A small audio frame classifier, trained from scratch.
Model: 5.64M parameters, log mel input, arch mobilenet_v2, norm batchnorm, activation relu6, depths [2, 2, 3, 2], widths [128, 192, 288, 432].
Training: batches of 128, held-out accuracy 99%.
Data: trained on drum patterns on synthesised drum kits, 26041 training examples.
Rows from block 3, named by matrix and row number. Each number is 128 + 24 x the weight over the matrix's rms, rounded and kept within 0 to 255. All counts start at 0. Numbers have three digits each.
# convs0: expand pointwise conv (model.blocks.3.convs.0.weight, 768x192x1), inputs 0-31
convs0.138:104136145075108180114139096124154110139109153121116130166110091092124149118142111105072146133093
convs0.139:149117114062123112104168152097146154091126143136175093143123109110143148083114130156088164143139
convs0.140:126136151105119140111128148148124108114148150135082143105110148121138089156164147106139134147138
convs0.141:095117136115160133112146179164152122134117120110135094140155143124135137165102126167114183163160
convs0.142:117103098119124115148179076155151100101125101109129112117085141123127128125124118109131126110159
convs0.143:096191125091130124100140117115125131143125147100160139126112122138153107139126118104156139114118
convs0.144:108154126126119091124137147129081121123162064123131148153105148121118105145132120128113106173114
convs0.145:143115122132165135124092136150130130109087137112104143202099109143158141136116151142110118143064
convs0.146:118115150134123150120167155143137140142130122163135132114113100095128138120163131121106136130113
convs0.147:076120129150141137135179153112121101068073133119111140100088127113092122088097114130141139121096
convs0.148:129162135121122135152119144093142142149130101178114053194159123164103146133130104118141163128118
convs0.149:158121137172100116168118125135125129150111122176160127113121145094170142131153155141124143145176
convs0.150:159130135172191136124161072155138137111119143111148087079129148110139178128121115104150110124149
convs0.151:155122124124149134126143110119127167099137120116101163109110101073112117142111171135071165143101
convs0.152:086149129139119139137138112166118124122167124103088117159073101117122149168178102122096132110094
convs0.153:104126149147096148129103130133111084104123137139123169173137171121112148112156126131146125108123
convs0.154:110138153119109114146118164146122085142101166072128123125153136124105144120113106099091135120117
convs0.155:159106130149121077146141111161144175142140096146162150132109119120141161131156140159127156091113
convs0.156:110110126157111144169132129123158173116159075097117120109128115111090113157129125143108136116088
convs0.157:137144150123149119126193113133123135163100163144118151143137113132082111173168106115144149140108
convs0.158:101074116121119125172159116141151133126093157160110092099138118144146146123125170113096109099122
convs0.159:146130128127118128114142097118114111150126152108139122133123157110122138157157107109108175140175
convs0.160:132095117140127131116122079130139135127082153121121182082179072147139133109111145116146085152128
convs0.161:126156079107096071131137117136133120168127118077125108129141153142128169088109142139169116130128
convs0.162:108135169112117138118145122097098116104091098103135148096137131104111129149128115141163140107110
convs0.163:111135099152148106157128146121168137141154127075154125172160120139170084112115149110126125149141
convs0.164:178078105115158145130156154123132113117101149097136186164150124130174116089112128153173139118149
convs0.165:100127091104146145173102126086163109082080141133125121114092086147116161124133092119125106136110
convs0.166:137073124084121138103108164137142147139145145112174175103102128159106100136112127072124154136094
convs0.167:153178136126131096114121154138166084122105077156138154137121133124142135177084095109156063102185
convs0.168:126130125160148156117150156094137112130153145117136139170163121113148098116089130143164101112140
convs0.169:131121112129211137106155119109116174130127123104119128166107126168140142166104142146141100130118
convs0.170:141150144123149142154124114176115163136158152112080115102125082107149168086129148118107086126137
convs0.171:123099115119145142113139161138123113131120122135132091115142113103142121098125096147129118106145
convs0.172:106119114087120125095138152112101100140134161145093122129159139092140114094117116183138121134155
convs0.173:118108109102142171134113111123106164060122097117116116142130106134119081143135158113100125154140
convs0.174:129123096114119117127104078177124143178145151138156102179087143109108137085136105103117153129132
convs0.175:109085162087117102104064126117148134115075100110086126119139176142146167101117121159134146152111
convs0.176:107082121119130102109157151147144161073108156174152104098081131105095122115106136130144141149105
convs0.177:154113126161134109155112109144136126115148160169134096119104108137149171103132170136123112145102
convs0.178:131099125096106085123102123116131126174164127117108104144128073126072119134113116104089106173091
convs0.179:107113095166165122179119109111120138104145133098137146123163135106120124122161132153095158135128
convs0.180:111132101080105172130149100114151113086139162143121124143139155112177099086117127109134140175127
convs0.181:168139073102108107141132098149159165109121121158158109117118147097132136125127162104156117139090
convs0.182:157113138085168170142153113171093132115110122140194135146140121099132084071138130117096110115179
convs0.183:167098141113076136120123114142126091102163112156135112181147108102163130121133109060131119106088
convs0.184:140111099140149089120053136095107146146142095106122102097175166142140128152182149101133124123111
convs0.185:096171152101138171181132103121131119109097113089089125117148120143162135128147144140142112139131
convs0.186:118124158154113140156143157144104131132109119124123122117100125119117146137134126192115132138161
convs0.187:118110151154134111118113123090163096130126138063153146171096140145129126116119142147123172112098
convs0.188:200154153150073130144091122125157131125131121127093083105114167118204112139143132152151099129129
convs0.189:149139154175130111138100107150174131111134107131083130076162083122157137087116090118117153095114
convs0.190:073111147144137118117077133163156123115195115124079122154131131154107098117150127158167126154137
convs0.191:147129120159161106130165143124117093159112159121111142144104122151134116141093087136107141158147
convs0.192:118118131117102120126107152093127095084140096155137125142136136156068135111161120129154128158177
convs0.193:144098098072149097101157125136120129133153139138143162179101141103133112109128144139117151169117
convs0.194:109164167142165134151140150122138095166135126143154132135136127156110168144158162159152121136107
convs0.195:120123134105123117104110111103115118143154138152138125117141156104134116166144156156074158113119
convs0.196:110111120149135137148116149082135111127096162131115126116110173108123129142099120098122109136125
convs0.197:140113126145081168159139147123147104128131114150120103154091145155150148102096111114126139170129
convs0.198:111156135118117108158189142136123136149157131143103118141115119117113117139153107094096111108151
convs0.199:130104128133097142116146115097086122132094101145109121128097137123153095133153106102129095118131
convs0.200:100137093147089169150111091149093124141142120131103115104147109134119108155091139120147089116149
convs0.201:136127090116092151143122156105134095119145155099147120146119158147141141140121144157119125132115
convs0.202:135114096136094108139127126118103146133105166105115155131149101120156140142159128126124123100113
convs0.203:122098151142132147158169116090149163090100130122131113126121127141165107142156079141112163137125
convs0.204:103124147146086176142153117143141131143190162131087189125107114122104126122169099156098124136128
convs0.205:116127098111087115147081091109109134132164151121085123166074108096135144090122146112103158152128
convs0.206:128103140144160129115144146149118134157116119096087090163132148132164157086130146113155144131142
convs0.207:144132141116118099134128115142110122127069091183159073156127144133137066141114089129097159107087
convs0.208:108121123101129121127125136162165159096127130150148141130118147093131114159126134125121149105125
convs0.209:091099165131093133130148080079174128138137109123099138087094114153121161120143117097077110140088
convs0.210:179120156115151143138118096121109125118149127128125134105153164115151150129131064119160134122101
convs0.211:151130133080124157135160140119111149147121119115097158127118165149141127118115108119123143174100
convs0.212:093113116160158101132143147125116096127134121150129112103133106139123134141143138120153156123114
convs0.213:138152151139129067089142139155118114144132097104093120113144138115103152134117137121146167130087
convs0.214:094129139109152133113119158157121120102133150160146145141138133124133154139095157096115147133089
convs0.215:070165137129106141118137142113138151129082108148142130105088122094140167130128082145133145141146
convs0.216:140152083123110138143096152148141104141156109132167160167155136147157157135063173111157138146137
convs0.217:100138137132089103089152133129135111112110123151115138108140060170109168128114098102152145117126
convs0.218:137163149097143137155157116091160112135092130115118145119143127118149082145109109144086147145077
convs0.219:167173135131116143159102121127111116106115137102107079112141109111143122141130101131144107133146
convs0.220:160127151131116151122102119145113091160150085156116164110168141128100152167125164134165122093097
convs0.221:166103137160104118116122111198134153147133139143095109134086099127111127166119118121125125088105
convs0.222:112144132110114141094093125170093125153124149135125125106135126160148141099094136128124161123123
convs0.223:148119109176048101142149102120165108140104130116140140124113124093127105118133119120147162108124
convs0.224:141113134103111155151116128121098126124112073132083129124128165180133118093125134105121136113162
convs0.225:153152108058131139113142136163125168089137134093118124140134129129135152098131148101142115084096
convs0.226:156140157135082150132180196140118113136139134120097120133142132156155141164136154110144139167100
convs0.227:166168168127151108152139189132078099148094093111129127129133090100178053124172115084143099136135
convs0.228:107143155144120125110134153124107110103135079105165143137085102108118103100091122106091129129107
convs0.229:073103128137111122172112149174115108111116154125106140131103118108114134146131172135098144156084
convs0.230:114155181154114157102089152149166134140147111129106159143130161138109142136162093107132116122162
convs0.231:091131130122112091133131153098082116102146106137110097151181110125082111099138098125124115093139
convs0.232:137134161139129162102109135142125120086154155105100168175138139153119131144140124116071107107127
convs0.233:140149165154120114156142139105150151108149158147157081115132158127125127177152143066110104154137
convs0.234:130116136123113156150127125127096134104118152127149112149145158134140112124136133145077119100140
convs0.235:145115082115123089086153118155178127146150144128119061150126081091151116119180138152162102118115
convs0.236:140158178094076169121081138101107085123135134144136115116141122131124141134150164141109132105129
convs0.237:150131121126138123116145175137122116108161137099136157088144125161141134113075059115084140144113
convs0.238:145092133142106126093131131111145173132078104111124136074131097130147131151116141195171173114136
convs0.239:160106074108159109177139076112096151150172166139152143127138118120114147120159109142146157116147
convs0.240:127089136121109102147110118119090149094151113122121101121114111121162056126116107161156102136128
convs0.241:142102133108156156100178164108151089104141144150133099119150092155130146166161115129122136125118
convs0.242:154077101107106169111101094161089107115144162125148139162156136184156128110143161129130140124131
convs0.243:155119130132154151124109135133127126131109149104115160110164127120125109107131131098130138122148
convs0.244:116118132129099105187154138112152105101119089076159124101178080088104136165077088131150170141138
convs0.245:121107149145158103095156121112142157116119129129129162095118107132126155120138135097119103124127
convs0.246:133128117130115139124143131102071074155084146125161112064135102163119159136123149139144151114156
convs0.247:142125134138093123128123084120130077116086132150107087126123139098107155114127102070112144143142
convs0.248:124132126117085095149131158111168153137108122130162138142171166143153173116111215133120135148101
convs0.249:126120145122151170136121085153161138119121121137160126125126113127122101086113095111119132140073
convs0.250:133154103148130111133148139119141145134147124193090097105149131160147100140079116124129156174125
convs0.251:119121157136115109122114101100083146150129125136105134070114172122124108132137144116107136147126
convs0.252:121124127155152173101151147143106090140105130127140106134141137122141086143083171090117136135140
convs0.253:088103079144158106141116078154124141079187109136150134083095153134094193134130165142186163136083
convs0.254:110099117132126211124139122173116106119126117160111152086162151106081163157148122131125168151135
convs0.255:162094109177163078139116153119117127082133088166131108172144124085149132155123076140168155103072
convs0.256:106131113137138119126168132115126171170166145081147134086134156106104093153086142113090124128152
convs0.257:135143125081127136152155131136149131159123137142088121126171169118126149124108076166123186142120
convs0.258:153148131114154125150135127149122118132125116155123092151140139087161142142126115191156114132108
convs0.259:132127129096099154105114126114117127114092144093156128142150155144141165126123118115127140134171
convs0.260:120150137142109097120123071132185149117137110170164132126094102081093145156110113116091108141101
convs0.261:136138118111135164106127143132158130108141141185130106077081103135125130119097143143093107168104
convs0.262:119143124087106101117114148126099155103166155123103169114162085133117127110127148070107113150085
convs0.263:161140152129110142151124117124139133133116128127135128107080139130098121181168158159118124127121
convs0.264:188112168201148119127102133150131120147128062130126173138098132096129157107132101106180108095121
convs0.265:118144088150155121114115086118102104135132100099162114125099140141154102145155118159140116105128
convs0.266:109104130152133116117129159113120169131139152085110121158160133129100107144117102102112061079156
convs0.267:144096193112158133096146166133117100104080084091129144139179126133097105145133147140144125165128
convs0.268:117153083101138170092104105109110134168191146098136094111119140091135114143102190103124101081149
convs0.269:133143126088142147099143111148116125132116132148141120152118155137114128149123111124137100131163
convs0.270:125117144159081140120133125162136147140147135138128165165133097147119089108140162123122140161137
convs0.271:160129114117146126119148097083130085119120097134113133139124096144143141111087132107133152149155
convs0.272:127143120129098164092127107145158148106162100095130131119059113128132118171150135078131190131140
convs0.273:144113178128126102097133131125134128078145100150171075117136127126158115105144137179157159129142
convs0.274:144108064123129122157130120134130132115100137121112162104132171112134163103112119158080148098098
convs0.275:145126141118120121094118161129100110114126108140117098214141152121119143112146106094122132151148
convs0.276:135126115155125144114130120145115131144106137109117107145138159111118111063101100154122148099128
convs0.277:134128121132111141124137115131146106146138103123178166136110104125163087100127145137121102105123
convs0.278:161170150103155109099154160152117107134130135110134068129122109136100150089137084074134138127114
convs0.279:100045139141100164134136105064128110096112119131127104094153165186052117131160095115101101138110
convs0.280:143167135107120089123114091071131141098115137108157103098110119161113088122133103147149142136105
convs0.281:186074139110118133080170106119151143171114159105152109146157170124118126104120103129094063173161
convs0.282:119131154114141142127129126127125127144140134142134136130143100106128106112166138118161099142119
convs0.283:126163145121110074132165125151093141120139122167153158073166126142120120125121092108105174136138
convs0.284:096162139126091130148088161079119156130144156139144116110096108120103134072139157142148124104120
convs0.285:180110103097130154113134134128167157126119147161163129136136095149102083144145129175106169137119
convs0.286:112178077168178179151108148141091126137119157133121122138161128139133130102106153135099159141116
convs0.287:120122140122115140105118163150161126123155102095091133096088082098146162152169105138130106136158
convs0.288:120133146153115109112096146157112095150134146115104128146092110157100107125159133133160072133121
convs0.289:153147194101123215155120139166138103138127087143146124132128147134131082117123129142118078141116
convs0.290:148112089130128143131118083135149112147113094187088129152130137130112118156148143117112119087156
convs0.291:112095142151085150093127140131115144131149113132157151108187109177131061166131121143149161130112
convs0.292:111071172102122138129155129060109122090142155108140117068123166144149085127130125176123095140091
convs0.293:133125134100128146140150143134124120126084123106120140133074150199141101131132120109156112133129
convs0.294:112131125161137120108146108122111188118102113124138103106107162132158161119150107118129140122120
convs0.295:132131102116121156141157107134116153171145163139137107116164113136143139139127107145140113125147
convs0.296:128098061123133153126096142090126124130145107180149156128147142151116128108129159146117108107144
convs0.297:089138095124132155108136129099144118156124153110116114105136139126118146150104107089134168157093
convs0.298:114161098137167167158123127107137118132164131108127144151135112152095124137083098103126099133123
convs0.299:147114140136092113104103127125141115120151115124150146118126153120178157134148137132148120133153